config = dict(
    model='image embedding model',
    targets=['large cell'],
    activation='celu',
    am_softmax_scale=30,
    optimizer='adam_atan2',
    steps=19900,
)
Rows from block 3, named by matrix and row number. Each number is 128 + 24 x the weight over its row's rms, rounded and kept within 0 to 255. All counts start at 0. Numbers have three digits each. After the name is the row's rms in percent of the matrix's.
# pw: pointwise conv (model.blocks.3.pw.weight, 384x384x1x1), inputs 288-383
pw.106 100:140147092097132155138155142122103135146175118132111093096125115142132146111101107150104090080174108137148115125133147080122120111095118142118113173152128104109124102110130087133057110091076095079088111122159145091125149120159153146155141111126111125135123105107186123098129145114106133120
pw.108 102:128108092117135103136126135100125118150127117140126085051113135117117115098118118124101064072139112157136107127142155091141111120082121117098109122115125114096083065108114059113095096105080079110003111090127123045128126122126151100129110116123103093136118125067129120120142116119103135122
pw.109 100:139145136129118150130177142109095167122158191133078161143149140125143112146119144138133150127133113137124132117150144118139129134098133154099163135109129114110133141132130119125114117116129132128151117109187110165149169090148108148117135108142105146107136109129147122123121094161134098133
pw.111 120:106127144149147189134119117149121107120124081145125148107161152122123123148126145129135193194142116136128129117136147177146127131166123132121131137144107183117165153190145165145144105158158149185194150138122096193163119163143125139123139150125118146151130145161152165179068131135182080154
pw.112 100:166156094121126131155159155126098161152160165105093108104133111130138136117106093144101115101173106117129138098173170097124131119095137131102112145115143102097151128105135102118062132095078097096124108124157130121132135127158129142150133105152099135116145103099149124099147135122125147119
pw.113 125:153130148144132148151130157139132126174155122151133147087156145125129128126139136165143197158154130131143134134159112185140127114172128138124114141174122149128130144166161158137132114144155155154189155123125107179161121161175142126150131152106119123151105116147129163164056111163166039154
pw.114 100:165154118126099093187164158142119157142132174101107162127132114130156160123104089163095119111171115125127175132166139097113135136104119164127096134117129132122135126129129109140133121107148146135131124123159103116156169108162158135177145110157137128098103087137129127130157125144131120133
pw.115 098:131134102109138124164107151136127108154164133143127112087153119157130130122122128130122179139159130160143142120103122171122137115170118140123075163185142140139113126154150134153112146128129138144173142132124127178163124126179144101157172166098146119138125154128151166150066130137154054149
pw.116 094:126135117108147133119132111114119101145152085158119078078145146154121153093142113137123113095144116144136123135132144129138136116109132097119131136168176086130126114106132115143072144086059082077103091134148151122142123126160179119151111127101120121138121127079134108123118164138113130124
pw.117 098:150129115134136147158163135134101149156123192133110151148164134124172125140113134161127146121115108129143155096174155111124131116099115144092144120128124117110140134138142089123134111111139145137129124094153093144127160106152131146135128101144103142128117095130142136132164102174130111153
pw.118 103:144176118138124111178139155118122133171170184118121147103147113126144142117115122186134104136161144119138165139145141103102144123101104164087111162117127105124128141128130133129118110114128153095118090129140119110120129098192161131162149123107129123100126089114159081112133113120120103111
pw.119 099:172124118141127164184137180152130125158176176130145128077122141133115096129138139155132191151163112125166137133119148158138123118145151111113098142146126131121116136147136169118099134138127147139175135134127113164159131127158133127123140155091125173111141141127123147156054121168153048153
pw.120 096:166141107110109127153128162107120134118139125106098140069121113122152142134110115128122134128144140123146146117118154120105146131136127128120109152159125108136071082131064127138110126108139134119145139134104097144132118076186145110136133164095122113074145144146128089150093136105143079123
pw.121 100:129113123088113139125131146110130130132124104145126089065113125135122142144111120139104088089145100140139127121127175099141098124082123142102100157147142086108102084106143062121085123091059076078057108095132140075147131125122147102114136103149093121142118108080133137126131116122121148128
pw.123 111:110120087110127150140111130121143110139129120131144065051114123121136123106097112132096075093129110131125118113124147107125140103105107128127121123128140096107094088119137074113088132102066085102060097093109129079151113131151136117114111122116102108139122105072141129121126135114110136109
pw.124 094:151143113132123157162104168118118120159160120108111113057114129131111106119132140140140160149151106121151118142120129150134108123147124149123099161165113145107104138151133171120124120140145173146180146141107106172151102123153122108109128162070127138119124121158116157167060102150166062169
pw.125 091:123137106123128133124102129139108096133118112127112051064129126139138150119108108152097092084133114135143139110128162129126148085114124155152108144164162107114130134131146087123069141112051090107079102119117150110152116118163150124133106138098107126130121120076141124136129152129130138127
pw.126 125:122107086114126126116097115092140104096109112127149098089100137132121108117123126104117056085104112126109107127122153083141126116069111120103102117121137142105103074126117071107078131106069087138047140098103132062108099113103100119094096112119097102117122100087122107113166125132094159133
pw.127 116:144144131147166226138120155142130133149158100129130148098169141103135102143128126151145172193160132133162122114128140155140140131168121138144133145129101154111169172170159156124142107152162164164180146139112098169147117144143124143121130144124120149153135137146132150159082099145170104147
pw.128 106:147119128124150168162125159113141109135153139147136125094148132136141127134140124144127188139165116159139115133140144165134130119160129127123113144132135144130116133163150150126115149135141140137173141127129121165151129155155155111158148137114133112154133160130144145146047125134150032148
pw.129 100:159119143133131140166128163126135132164174127132141122079142137130110124133127135157124188147149124137137123125148148178132125124169113125104097124164105135114079122152162157120123110130149151132182144130135113172135124153170158096149131138097119116147101120143128157153022107156150029158
pw.130 112:154138135162158172151120152149131115164151122140135143085155144123158131142148146160148185169177137155158123107129132179142138122175124142138140142145115154123152165177149165134138116156154162160211154139108104201157114138152133133129148163095131144138130132145116146183070119127179078155
pw.131 092:132139104126143161110137116124106122135137106146102079095146141111109163116111094132112105093144118121122150121132138107137110103108120099127126150159156079147150150122121110140077127092068097074101100142151141107124136120175175113175112116096141141121124117101166089125116166133129120137
pw.132 096:163108123125095097144143146127113121161149169103120141093132136129128117126127120159120178140153116093145125127166141145125098117134140138088098116125117130111110122133131147107138103124152137133179133107139106161146135115131143095145127111121120113111111065158093125147064103164148022157
pw.133 105:140121143139147166170128140121130110123152084148129126091145148118138115138138134142137186160134103158132103141139161167147121117158120128138120154142132148119138143152154151127112131147137147160184139127131110171165133128158137125142155140117125122147130171151145155153060116148157083150
pw.134 109:130128126151171187152114141147107090143147106129113118081162130127145109146140142158150161178136104151136134100108137166139114113157110113120127160131123152109168165167155147125112110162130144161201123117111105176154127138159125148126139137100108146132126137126133151154073101112173092142
pw.135 116:147121119132113128148160137108112143161160156100119166116139151120137103126132123151117154125137121118153173128174171135136122130121122170092101127151128130139117125127141125145131123115154148138142156103146109137165145136132130109139152109138135101157102094154110154150036117168132050167
pw.136 109:137115112122132159162132158115130126135143141158129120086138132140130123119143130118119174137143125151137128132146158156133139130149138141131118142148139129131098117141142133141117151122140140125155149129135127151156132160152134106138158133109137103161139167134160143141032127134143029155
pw.137 111:151160142139144102156163147139121135154123119116119136142163134136151166093120095168122137134149164143109134135144088135126154135149144141140136180154130134166115152145131146154137105115149151124126136159149127130102175116212191114204140151099161146115135113142139156147119137164135098145
pw.138 106:135111125124155163159140149132116138164163162165115113076142138121146114141141144125128161143143135165147127119144150161142141132155133117118122154141126129134100110143142117144105130141140127138158125125134115148141134156164147116137162128121135108144126167115150142140030128100140038140
pw.139 121:145129139169151185140126153155129119146148104145132134098164148122141119148149153160156188172160128151149129113125137174154132136181124146146140147150122160126156173166161165136141118165143158162200144145119110190153122135156133137132147163102131153137132136150125147176071118123177081163
pw.141 093:133138107123133154142120127135110108137143129137101057055134150125122150091097095119087098097151110138144124124156138106132144099107130134143129144161154102108123145134157084124077124112035098110083096098122137101122099129157147118128086128096092134132115133076126105142137144142132129141
pw.144 103:155134115135155158137155135116137120113154111202133126109148140141142157143164165145147131129150136195128134128112146116147142125120149122122124158123148138148121150137143118131091146152121131139128140144141140119132139162146170134177121120141143123155148226125181111140100155108117122146
pw.145 130:175171149120183170134130163166140149139176124112146138164118104154159147107125138178150134100158171144158124159104100126105172149137141144154153170154153105156120125113152139145127144129103095098130116170113167149103116142162158144147115146103152167150168141100160116089121152101105135112
pw.146 090:154149122130139172175161150123127165142160115165138130161139137166144137127144135135141144145205144128160119134171113142134145142129157125150119139162144154153132135137129129137129151140148136148126144138156144128106162159138143165143097144159155108142138167144172125135160151161144129143
pw.148 085:144135114117108156141133142109165141112153110155143138193092108170140160097121125129124124135157125146131134146100111119127141133115138161155132112105154136151088123104145116139110150132148126133125140121126151123092135122135139150144087096105158112129144190127136122117144147131124166134
pw.149 091:151128150096101145124150148134135173108149176130110133147127107148122130118121110145089140132140151132132159130116094134117130160121130148154144119121131126135117121122190117128127135107139126118146143118147118139096148138148118147140101113160131104150171130133127154116199119123098196148
pw.150 080:154153160078100142143144169152127170153165150131109120155123115158157124114099110157107121108144146133141174128129081113117180154157145151143150148157158140138090114106162144136134153094108113130128169157151142138110158138171130171128154161139139156130156128139135113083151124129067141144
pw.151 098:124140105118132146110106126151212121100128134122218128152117131152151123119114109128113134097148138123142146219101141130114137124137125141145153125157148133135091124130125135137134165122161134131142149142112134147160121119129118102122138153108138126118150139154104127128115166119120126129
pw.153 085:143167142123129102130160158137124173137157157103123136093146118134146120114112090183112092116126149122104136119115089131115174157151156168126136154164150103149097112141146130150124159117134144108116138163145139120076145116162141159160087169091140132132172128121132119147150145084125162128
pw.154 099:133120164109075128132146125097134156104134139120133164158121130157110149138091095151115087086172159154116161127160110095115143171093114187145166143132146141162081125144093098139158154097165154146092148136133136089114158130125134119144107116140161109129146130159132129132126142163125161158
pw.155 101:138139125078118109140105137134140131139142141109139098111108075129117104080097076112099138120121144125134127141135097133078132131124127128156124139140126099132119090091131122137079120103081077086130088126104111143096102121122113115123101136096121133137134100063099131045124130121098145085
pw.156 092:108144112124119079134149120139170164085132080091182162137135137153145121147100116126116134111141120130184150156135141135130172137147130150136131139166144158152132145150161152150161156119145160135148185146158148138169164137104132108128162172184138148153120121201132187150158157146104166158
pw.157 085:126128112105095065115151130086191148078151124132182140150134131132111127117092104129101098076175119145129118133102117101130138118109160138124146151165165155152140109113127145144142169111158157139096165137136150096127180128136146162170137140180154140125129146177149177093141164136084165149
pw.158 087:116137124137140105123156139161178158129152122113188122111157150160129168131112128142143126092106141151145158147080121127140179128146160132133170145143167156175137156111166167155155184122136137120144147164159161138162152163150148145170151159175165152156159150160154161122113178117080158152
pw.159 086:112124071118113123129133145135181112087116112111181128122143134142133111103104111119122128101117118120148143172110121132127153107130131140149121114168145161144140134146126140143143171127169138154148150133141139137167137126142115115126198150143133110118109135158112139135129163108101168128
pw.161 107:120154140108135152110127124142135134149128147133140123127155109153168171104110100142111106129124151133151157122120124121124144144131109186115137153132148114167097109124121109154115139104110102104095107135153157113152136124187157131163153136108155140148112131096154095112137146107118148111
pw.162 093:146146096111123177127142146110139184169153142122120140161111112146135112109133122149116128133155155121158115130154107113121160137117124131146122131125120134127116113135124101132116135118140116123135134108145125120110128137143110150115101120158126097132133144122131086122161127146141125119
pw.163 091:117143150123101168157155154125137200117120166110117151140135115154152126121101101145109116132130138128105168116122111114116138173109144150127164125143130119140126131118141113135125130109106136108110099121160138118125170119138120128133137123188134129133130108092146155103166122100107154120
pw.164 098:159156150131149221148131151132156111140147135185123148091115131135151127141131138125134147158124113158158128130124161148131119132159095122143180133119139139122131146120121131120112146153129147148149124143135131145139136181136131134146139134128125112140139193120137120129097118131128108140
pw.165 102:170114137137181182132113138130192118113167139110181143116143124124112150133115143144151143125143145100158100154110125141102127141143147153096174138151145082151125119117158127162136132120146145077114128150122139121086123146112138170141079138078144154147178140137172132117073142099139075138
pw.166 086:132136111139119179098155116126143168129133150147141138168095126156131119138146159163132117130154166143122108140117131112141158148118143132147114125140137130153115123109114121142101140139144126130123131140150134114116159129142146141148106098135138119116146161144138076133138138129120142130
pw.168 089:108127138113109111117158118119111165137123121141095125153146130113140140120110111131099116126118137139113144117138092128114137153135118152100173100142135118144107126129140125128131141120147139124114124140185120139077170138163156122142118178141132149147151133157146112133104105103105093148
pw.169 101:124124140114124107129145123127137143122154114130115130101112120167084138114134118141138147111120146165136143149132109173105141142164128171170091119148153114160131126109143137150136170109119131091128111150140149141122137140121128145150111164101155142146133146125129151101134161141104163134
pw.170 106:163165150156158186157124167140136114117139108187122114128128144129149117141157171142157162168161126161155144127143116153152136137145127114154147159130151168123150158139129150129110143167137122166144132153117134139119108175107136161125130119136137168154150185125180097125110142112130136144
pw.171 080:135159141136150142147109120146136119140146106166119151110138162143179131058135113127126115114133147175113135159167126131162177153129073139133117139126177109152125136117140109126120144124100113101093112154125156114098096133126136144131115136131150167163124153097125127115108141127109143145
pw.172 081:126149128095114117121159118122094157161151128101096121104113119170101142135094102192090119101166186130150138105173123138098150154134138192140122125137155115175110106094118104157117160105114105120121134162157152130129179151147129132156118125151158090133165124128127094097153150163095154128
pw.173 094:127113081125147150124154114107164129133147092143156120146110121164118141117141134139120093128119143166136122172093100106129157110103141147110116133123153113157094128104129097145093154139114111120107124119133136099117148116151152148149096101109157143129141176095149130120109146140123114107
pw.174 083:074144146084129123096180120116136175108102144124118136144148119160158142137095107127106107116128166152112147123141110100121168146124148183153139100129152110140126114136133122147165160082118111121106147143187136123096179136135133114147158150166139146148165132154145121104161150137087148140
pw.175 086:116132138103131124120181111117112168087105148136098131159143135143142135141125143142114125130123129158106164110127120121119145138097169165139127135135144122125131119143154110135120148109139145125094144125185127118110168131118126110142154105162125130154153119155152129136152138119126136157
pw.176 088:173148109132137174158133175126148174155176151127136156175104124149124116119136135159130138141190151110174102126144136125130148154128129128140130150150116138137117136123126118134141131136160146137131144112127118132117136136135121159128081122162136094142127148139146098134164125163122155144
pw.178 081:116159106122159181111145109115139145099152123168126138150140124168161152128132139132121123128157126163147129128120136129142148122125126133132135127119154131141101125129134119120115152136145129132127139142135142112104141153103155132153104101148153107137151198117151105126136145136132137145
pw.179 087:126135123109106128143158129118132182120099174120128142146145131158158138102120095139129085112133172151126148122160089093120178153109149171142145123134150105161083128107105107144153146102150134116096114151137131111093142137135142100157137144124152126147171100109147128109164140123125123120
pw.180 100:155132149112120118146123160144130165138158172127113144117127120119128114113101097135103142137142136114131132135138131136114126161122149134166117150107122101125133141138138134120101111118088118105125108118110118145102097119114105140109109111146123142151127096092096124111157120122139155119
pw.181 084:139150161120163157143154147119132173124154160132114155151137108136150131147100108149109113111156153133157152127125108135113162175140115172159135130147144130153105158118150117154148144112146142118124162151139134118138158133144122159133113140132140141148136132157131144131153129136097173167
pw.183 113:162142128132168170140109139133157134135160117097161156159140112147152135133105124158160131124158149115131112171104129114107144126131132130117146178131152094157137139119160141127149148112152134093130138169106158131099127127139156156151101136101140185133188131137177135105094139082108136137
pw.184 101:141117123144130119140166153140132137124153155128135158134168114185119156120109109163126107135141166132154189122142071119105153133112150145137132178165162132164134154149129103173143154121141144145116114146148153115120161108194180116188144132133161142100125133138154115158146152139142131147
pw.185 087:129150141102131171134172144105125181115120174121097177143108124160119135131121115178108105106144158140146136114141150111115167167117126180146136135133144103149106115094179135144124146096151128099122118141161130098147150137116130123142119122129143123170144143135127167117152133125099145137
pw.186 081:120142155129118120129179129138122178094120171136115147123138114151124154116140123161123109138104183119130159126130116128132138160118129193155142114134148105160121128110125141152125151109122102117107114148148135112113160140151132155167117143146157118160157116109118139120167146125122162127
pw.187 101:129115154098138126128148111133133167110143157112108169125120118126124125110117107132111128116136132117150159136129106141112137166140138163151133111126136134135104120111129147131109141094149149093128127141143117135091135107119096120126094141132135117139169116152097122089153141100093142142
pw.188 085:102129119131144150138176137133118161121144150114116121117166149177127160081126097162124108127136155164140174113135111133138159148121131117125128123171155111171121136138142092164160154108133148124087136143160162101125171126194153088167112134110157135144135123139136158138124150146130130146
pw.190 083:134116151108096121169180146109139164141148136112139137148117129142124146154106091152101079104124151129091174117150107109123167146098122161151116130116138137159093118139125108154136145111158160114114131155152124107107169127130107090133124100155148093128166116171157123085127143098095170153
pw.191 096:159117130106113139151107149130135153135136161118125156135095136125119114102115110120114145133151130116153129124127127136120131161122122126153118132106125118119106125118160126118118115116120147105118116111109123136096111099111110101117100109150117125163128102136114122119122117094103106165
pw.192 095:171176095139112122200117207107124121188153162122119117129132127118168167107112107126116107124120113130121131110129108097131139105106121119111123159118141117141080144125128095127141108149152136107115094135121115122090122146153167129179108126101130140101127114106164132141123114123130068125
pw.193 112:147124142155146175148117158139126112147147118146128124072136147114115107157151149145148185168139117130149120108124140168150115115174110130128137143148105150105137149164117164136113115168135172169198152125108081192161119136133131137128141169113113146117134124153110126174070097130158067162
pw.197 101:126126121109110128146130142123136117127127122143147069070113104126120131145101130133110129090144094134136149149114165122112122104106115122121099125125147085093118096103142090114071123101060076099084093109130130112155112124144150126129167105147086107137115115047153161111142129114103154095
pw.201 093:111101122154102083126108131136103125159146095110129151111136164122129137113125122140137167113137147134135160109127145139143142119142102130070123134193099140155071117163144108172141100126157147143155179119108104141130134127150149078156134159085144103127123123177132133172048134108161051186
pw.203 117:145159108111103113116162145114108132176140157128109130112152108108131164119111115175122105128124132142091136134171127108114133111106111110097101144119126111128116106130114107155101105100129124109115103122164121106117156114210173129177155108131131116115104102125142122128142132139117096121
pw.204 109:128117136152154154145136141152129134113121098176136127097164152139135115151145146126139177149127126163140115141121134160149126136154127131119113120163137151122121147174129150146108120162134160156174151132131108170158126139138146120128134139121131127148123139149140129157054124129158039168
pw.205 116:148162118140119136145173157117107143182173173112112141121162110120126137133104115174129104114127137127144130111137147106104135141101110166087110152132118109133121131152107098150108113108127118112122126126166102103155171099192163109171166114115148124095112094124172114122105137115149099132
pw.207 095:134159109126134115131113159120118094147161127147125087050121113115128160115126117148113087037162117136143146142129133099132133132097141117122112145126124097130115108099118079145075100142062064085053081128123121075156118122159164114159122118107124100116125097063126130117108119112124109103
pw.208 103:120140118126125121129149135128135127168135160144141109120166130153119168115127131178136136123113157134114165144168092114131146135105117160118126133150146120157073117134109099158083117112113117113127112110133135116107158112167179079169139120120154126112128119104175132137091143162126069142
pw.209 121:135113147158168179139134140163116101150141077156113131100149141123150120159145154124145192199150107147147114115125152170146108137172123132122128143123120166112158170176148161128120100167140160163203153144127099196179133145136129127132152133128113147128123129152132136182075110144171074170
pw.210 084:166117134126096113162138147131123123166123100127131112120151138141133150104125114135109149136149133136124138141137112130144128138125106137093062158144135119168095118131118124164074133125085115113131114157121119125131146124149199095189095098132160150119140117127109113128045159148125024137
pw.212 101:165132130127097131168165169121119149161145187117120134157128138155132159136111111136116127114114134150122145134121115105122137139087134160118125131104130121142080128109130094158107116095135136098132116120161111119129150134193143090162154088122144108127132109115158124127105119125106084139
pw.215 087:097078098130080101110137125111111106141078149100115181122136101094094152073111098162084107115073086132064155079139121113106111097125134134084139091153115145121136098181105108149176108124178129145142129104121125126122132125139135125147121154098121130149108098148125095160111141127134094146
pw.216 123:134132140157172213159123152162114103149142086130107139096151139122126132148148142130151180192157127139148123105116141165139104107174117120153144136126109150100163173171142163130130114152149157162197141122115103195162118135133135143138145136140100139130130135143128137168084096120169097155
pw.217 129:134147127159172207156115159149115098138157082134118139116165137135130125148135136140136177192139112148145149114115148161136114120160106128124135165127113142107176165179154144130135103160151147163179147125116101175159128134140134165138155127133116134139133136135131155173088094113172099149
pw.218 092:146146098107117117160130160107119126162114205145110152148117125115155174081097097129092125103100120153090128109143137090115138106102135133118141139133119127142064118132141108141157112117160124138119129111128106112096121135151151125148131121136128125126106126149150121139126114158114112154
pw.219 116:129116142155159205159136161144108093137139090152110137114147146109118125137146152130145180193160104139144109104126132167142092103165127126125123149114106147090159156158137174117119103153136144165191128116127092190184133125139128134131154133148088138120113141133124133160088084122154100149
pw.220 112:115113147146152141118122130155113131121126073141119139109156157100141115154138126114131180169128119142135132110145133170144081120168107102106102126152118137115140141152137169141117102138129137142189138123122078182148124112116145112129145135093133139119105123155106143171064101124166053159
pw.221 096:122122146143124137143147132142113118146141086139107132072158130153105139131135135140134174151125131130123127115154113165138135121165125144104117142177136145136115152165106132159109126132139156138147164105137123153143140131176157112159105143135147116142106102164131134155041134158156021182
pw.222 113:139141125159156215161134137156101098138145097154103143078152148128137129129158148130149181176163120155141117102112114175155116094173144121128159145114118158121130165190154140150128111147150154160185145115137088175147138164159158144157131138142108114147139141143146146169057114109167060158
pw.223 098:133118144085152141138159136160126136124139148115114144119131101140171141131095098127103171135097128120145138117115173142083136142151125168136147160137113077144109085117089146149121102086143117068157139140151090160173167131154137117132129132130141155098158131133134160145128141122151100125
pw.224 109:177157144142137163177135193125095155160163148088071164125146154112155140120136119152133129117158120123130124101160145127135141132144081125085126171150128134121135141139143115133172104131150170125141147138151089133148154123167177150180139134134139110137133068170143126147102108147153093155
pw.225 098:166158144108133132148159149149129134135146092129117145124134135157131193080102091150097138117145151166145153131106092159109151124157129147161138175154146137163077108150138143173141142101141146131127152150160130142108167137193210146210149160117159140138155129161152152140075155115131067164
pw.226 122:141132140152164209155122160147114107137147087143112128116146140114140119148144154124149179181148104142151144109126138165147096114167117118135130158131104153086176170164159150117130097164149155162188139109114085178174125121156125148128167130122105131134121136148120150163090088134164100168
pw.227 096:130129102124124143128106131137139090120118128135140040070112109130131137110091114124102120105114100125127138139127141119108123097109107142128131118112115084105121117101143086116064132116044082089088090102118131117148106124136148119114116109083094109117116117051124142111142110137110123096
pw.228 124:137124137148161176128132139145121125138148110145127136102165130125122127165121119139128182191138107148144134112146158166125106125167099130111112152155111151107174149175134164132129093142149148166212143118126091198170129119151139123140148141110121134120119129149130139175101105155186091159
pw.229 086:146151116122100060136154134096125126112111085120133215165110118108107147099128122153116127086105117115087108134132092119095132102112138112106109140148093165127131132197154134132213105150220173159080129147140119079132146124125136156152113127139154152129115112162127146140102111140130128133
pw.231 105:129138121117096110136115143127136138131115128134144069054098101111131143162096124130106100084137111125127139160108168107117115112102111127127112125127142087099112134106122094110068126109055077100075086099120131097147099112145138120108166109146079105115105111045138155111147113118107154093
pw.232 089:128139123139145107143151128152106128144153172140113142137149118148139155128100112154125133141091157141131186131140095142103130139137140142091126155152155134154111132137115134160087159126107121125125130148137137122131134090166160130171109120088159137099136125124176091151097151135141102147
pw.233 111:159126145152150180176126166150129108143167115148130119071144140132148117144144152132143183147157109142147131133121126168135116116165109140107125160175121146118122149159140148141101115153122145159190137127121102184171130146182146123147140149119124135142124136131113127148056110124154049148
pw.234 103:140144132156173208139131150134128107148160108146120145086136136107125118133139149142136181193179122147168080112115130160119125114160126132106147139101114148103132156156148161127131100159150146149178118118118086176158132149165159140157131136155113150141129129136149142165053105113161069156
pw.235 109:130128102117134138126122116115119089127129105143127079071124138130136137106114125125116087088120105144142128135122154108136110110099127117093125124119134082100102078100122085109086104101063091078046086104128137073141124108133163116137108111103102085110108127062126126114148110115119143098
pw.236 102:152133124142104144171135166146101118144144110153097143085137138158128152131144145131141186141155148129107144119131102173134129101164140127115113139174129146148102138151120122162130126143152155143161157130126124153145128142184159118161123126127157099135138117150162132147038138119148027164
pw.237 103:133130111115100121142121155109134140130127126140139092075117112128108140155106112130112112092140105139147145142127184107107119113094111122122105135118141078087133119089134090127051114095050080081086091115139147106170113117145142127113174093150087106120110107064152152127150102116108166117
pw.238 124:127134139157166209158118134158107099124131092142109154118165130129130119149126138134139171220141086145134140103125121150133107112169115118114158156124111152109188171177149137119133098160157136162199150115116110186151130151134128150124146123158104114137136133136148153170106092107187119153
pw.239 103:146175117123106074154167137113114134144122153102127128144155090122150163103111089141104122129129130110131081124136127107104143117124119113110101139122131113153110099150093109162118118096145118125105147140184087101118181119175191094198152131136147139091092094134142114134121143135147106147
pw.240 096:067088119116118114049106093093093095074102093120090152177150144086092102119121120110122122137110105116107109077110105140143106117131079103078104111124114136112093087131155126122132129114150132133138164106115105130138124137104128101125123112105121102140125109160098149135081125097121098156
pw.242 101:113101111113149123093106112113065118090119112138065144096126133112140115121107113088126121142147123146146142090116146122124105127136114144087111136167110088129114105115112131144131113090143145100154131118098118136150123107124112082119108126084126115117103158137135142144142135100139141106
pw.243 089:060123118118111117067152093115115092101088126109129143126151118128140110109109104114119119130084125117105133123095131116115121131110074131099094111126108136113114115123109140114110111120139113140170125118141099154148140112136114058116115110079112109120101122113148135122095120109131104114
pw.244 090:126147134136167145144163148121124168131159148152135105068135152119143138168124153146146128105171095154170126136143156122137118153112110150077137138117151076102097098098142082124095115100078094079091097111160142116141132109136143106143141126178104123133125129079138133106134117103094128125
pw.245 093:140119127138146154145131159130140100172163132163148122103147151142124141104151145139126150105137123175130143163137125147153136122147132140137152159129161148131127150146162134127120144157146144156136148141154135142140140173176168127174135133128134123162133183142156150135083144174123103167
pw.246 086:136149129132151170138130114120104085122138091132114125059132113137130128105121137156133135172127120131118131133102154171122139112156099151119097164161128160123168161147103138130107103146135121156191127126131089171177128141148135130127141130072134134127112173126151139142095120138151120128
pw.247 093:132133116112148144098110115117141119114115126154133103093139135107123174162126159130139125132142107156147122142123171145139129129117121111088122164136149078103126086120166110115043130091048073077094102126111137114159109102157171133149137130136108118139131116081148126140113137136126136134
pw.248 116:102124122141113097111120116107131114111100112111139134126137104115115093117122117103125123142104097086090126114088116123122093112137068113116104114113093150093152144137112141109114084144127123144165128087111088163140117118121103112107127096114094098122085088108127149124127097112137106109
pw.249 108:154138113115174143123125143108140144144132093130142097104113129142137148123115131139127097050122125136150129152118159102121124133101093120115106140126147104119131115096131091119094130098092089079064098140132145065118116151143133134131127113113125109140154115100163147069118130060085155109
pw.250 091:128126130124138143177131165138132101150149111153126144103110123161119165112130124122115141126147138171140116108108115157128142117164128145141141135127144150141105149161162142153142145157165139149146164137150134134162132165161141108151144143135156127193150178166178157152092157158146107172
pw.251 083:159124129125170199165122135106093103132159093128106118084123120151124136088116115126126130146134138130154125103128142149123152130142116152128118169153146143138136126157140139139128140144170143158157141160132112162157127161159157131162135132080155156157127164158166170148060136131140113160
pw.252 106:138097124127131158151133146128117100153131129187118136127142144149123134134149149119140134139115113193122116120104151154151125095149122142134128141110148145123142144160134131111131152145156144155117133127141133124145132194135133155140142136129123134189124189142175159146090137130140121160
pw.253 088:119145123122145159121122115125122097103139109145127120065143111133122124096111112153119145144123160145142126139102135150124135121148114136131091161173117148145153146130102128139109119146129115161169120143133093174187131158148141100135141154109145119160119166116180139129095129127143112135
pw.254 078:111128121140145102110175119135106119125133166152106132139132106144115161108114117121139129130088163121129163124102107101108108151111112165123134142137153125146133146139120109138112146136067096133116118131155132118123163102144163127160119095130151123100141139088168096126148136139129129130
pw.255 096:123115125125130077114131127149122133141139112158116115131177162154142165093135118146126106098109143170105141140149124140145147131126150135115126134141158116149125141130163119171128168130126125121094124139134162114109157126173201148186121144119145140149139134124135158128096141173113129133
pw.256 129:136147137147118123176153169130113159161149157131109120133166144139119148138150134184139132134143141138116165124147135147157130153143105157113139138141149131145145143146123117149114132131114107143115120130167141124133184123187193125187158133148139126123107113115147133159129143124148122134
pw.257 095:135101122134132150126160128128119136091109127185127143137132128139103117140142133116131125142114119174094111112090150132136113131136159157149126109123149134118136134136129127104124131131166142135122139132152119120126169163128126144135148106150120123144125188144188144127124120117132118159
pw.258 104:114126125118163139139136130117128159131137151125134098077102141114129124133107139143122114094141111137141110129142138110127122138091115119106112081088123074092068077083150074106090101094075105074088101094143119104090118115118104091111123098168091103128121108083117134089124110118081114133
pw.259 088:151118127140134110146142134124116116093116126127121134177159166122127168103141126153129114120117154138122175124127086123139152135113147162089099145142140148158147126157157123165139139125121136141099152138167125113133173146160182148193107116075167149145145126132160178155132154114176155159
pw.260 115:160172123130170136140123158135129151149140146141118086100123125158145157127140149169148124063136134138149146146108137123123136124114132135134107168145150084142129135095136113142088111120084085072090083159137179102134129164159162133153139114109156123152150129083158141090114137085105158107
pw.261 082:081133138147152135067142101152084131090092148133091148091159119116118114124121125105136136135087137130106134133071114134127103145151104133131099124135116148123108139142100153127121119128135130148172133130138106172139129114133124070138137122105125105117113126132133094142110115056144111133
pw.262 090:113140126128157130097134103115127128113113106173136130140163119135159143121123122124132115140098129166134119114098081122128137128147121144125156115097147113145109129141135145131124169123155131118114139157139142112095134139136164144162141118118148157171152205138183142129094136113130130150
pw.263 081:141163123127172178161104137110115117153150128118131110114129123126130126103128112138132142135111112141173152149116098149117129126160101123082126143175112129111154153158122132135128110125171158137148140128107087160124122118143129110130127147108122135148098150146145128175110111137160157166
pw.264 079:112154125130141123121106127129090128133107116121108147142157120121096124121111133109128149118065124142128118118093097143109107140164128131102148139168135117113143153136132115136124123132183152124148146113136129153166132114148119091137120142136123105122113143128168142142118107124130150156
pw.266 116:123119118111097098101097110094098083106091113121088140135111083101107085115101113108114123163128107096122106080109131114087102112110106102122089139116087135100145115119110139105105104123139137141166130120075077158129099119119096132100108103092097119109116130108096102143154095143143147097
pw.267 112:138123118145158182128142127138111126124131129193102135124160149141148128135155140112139130151107139178135130107098138147153137114152132142125140141129141134135146153149159135128123149143160139143127132136140123128140141181133149172153146146153121141173155186130183165146096125112142104148
pw.269 083:103100137126112117077130099162094124080108152126109149127155129107161133125126113099123130131082132140101167113093102124133127162124106108087137118155124136127122125147096125153141102122128106130153114133135124154123143094136134095157120121100136124099127127116124132142147122130131149107
pw.271 091:129149106133132086093127121114108106154136126114119126094160149151112153103131127161147094111121150157111179113132097135133135134122093126091081145145157131154129145135105125150145122115140136128092101142135140094137152113200170099192125125088155139114122107124154143116109151164119094151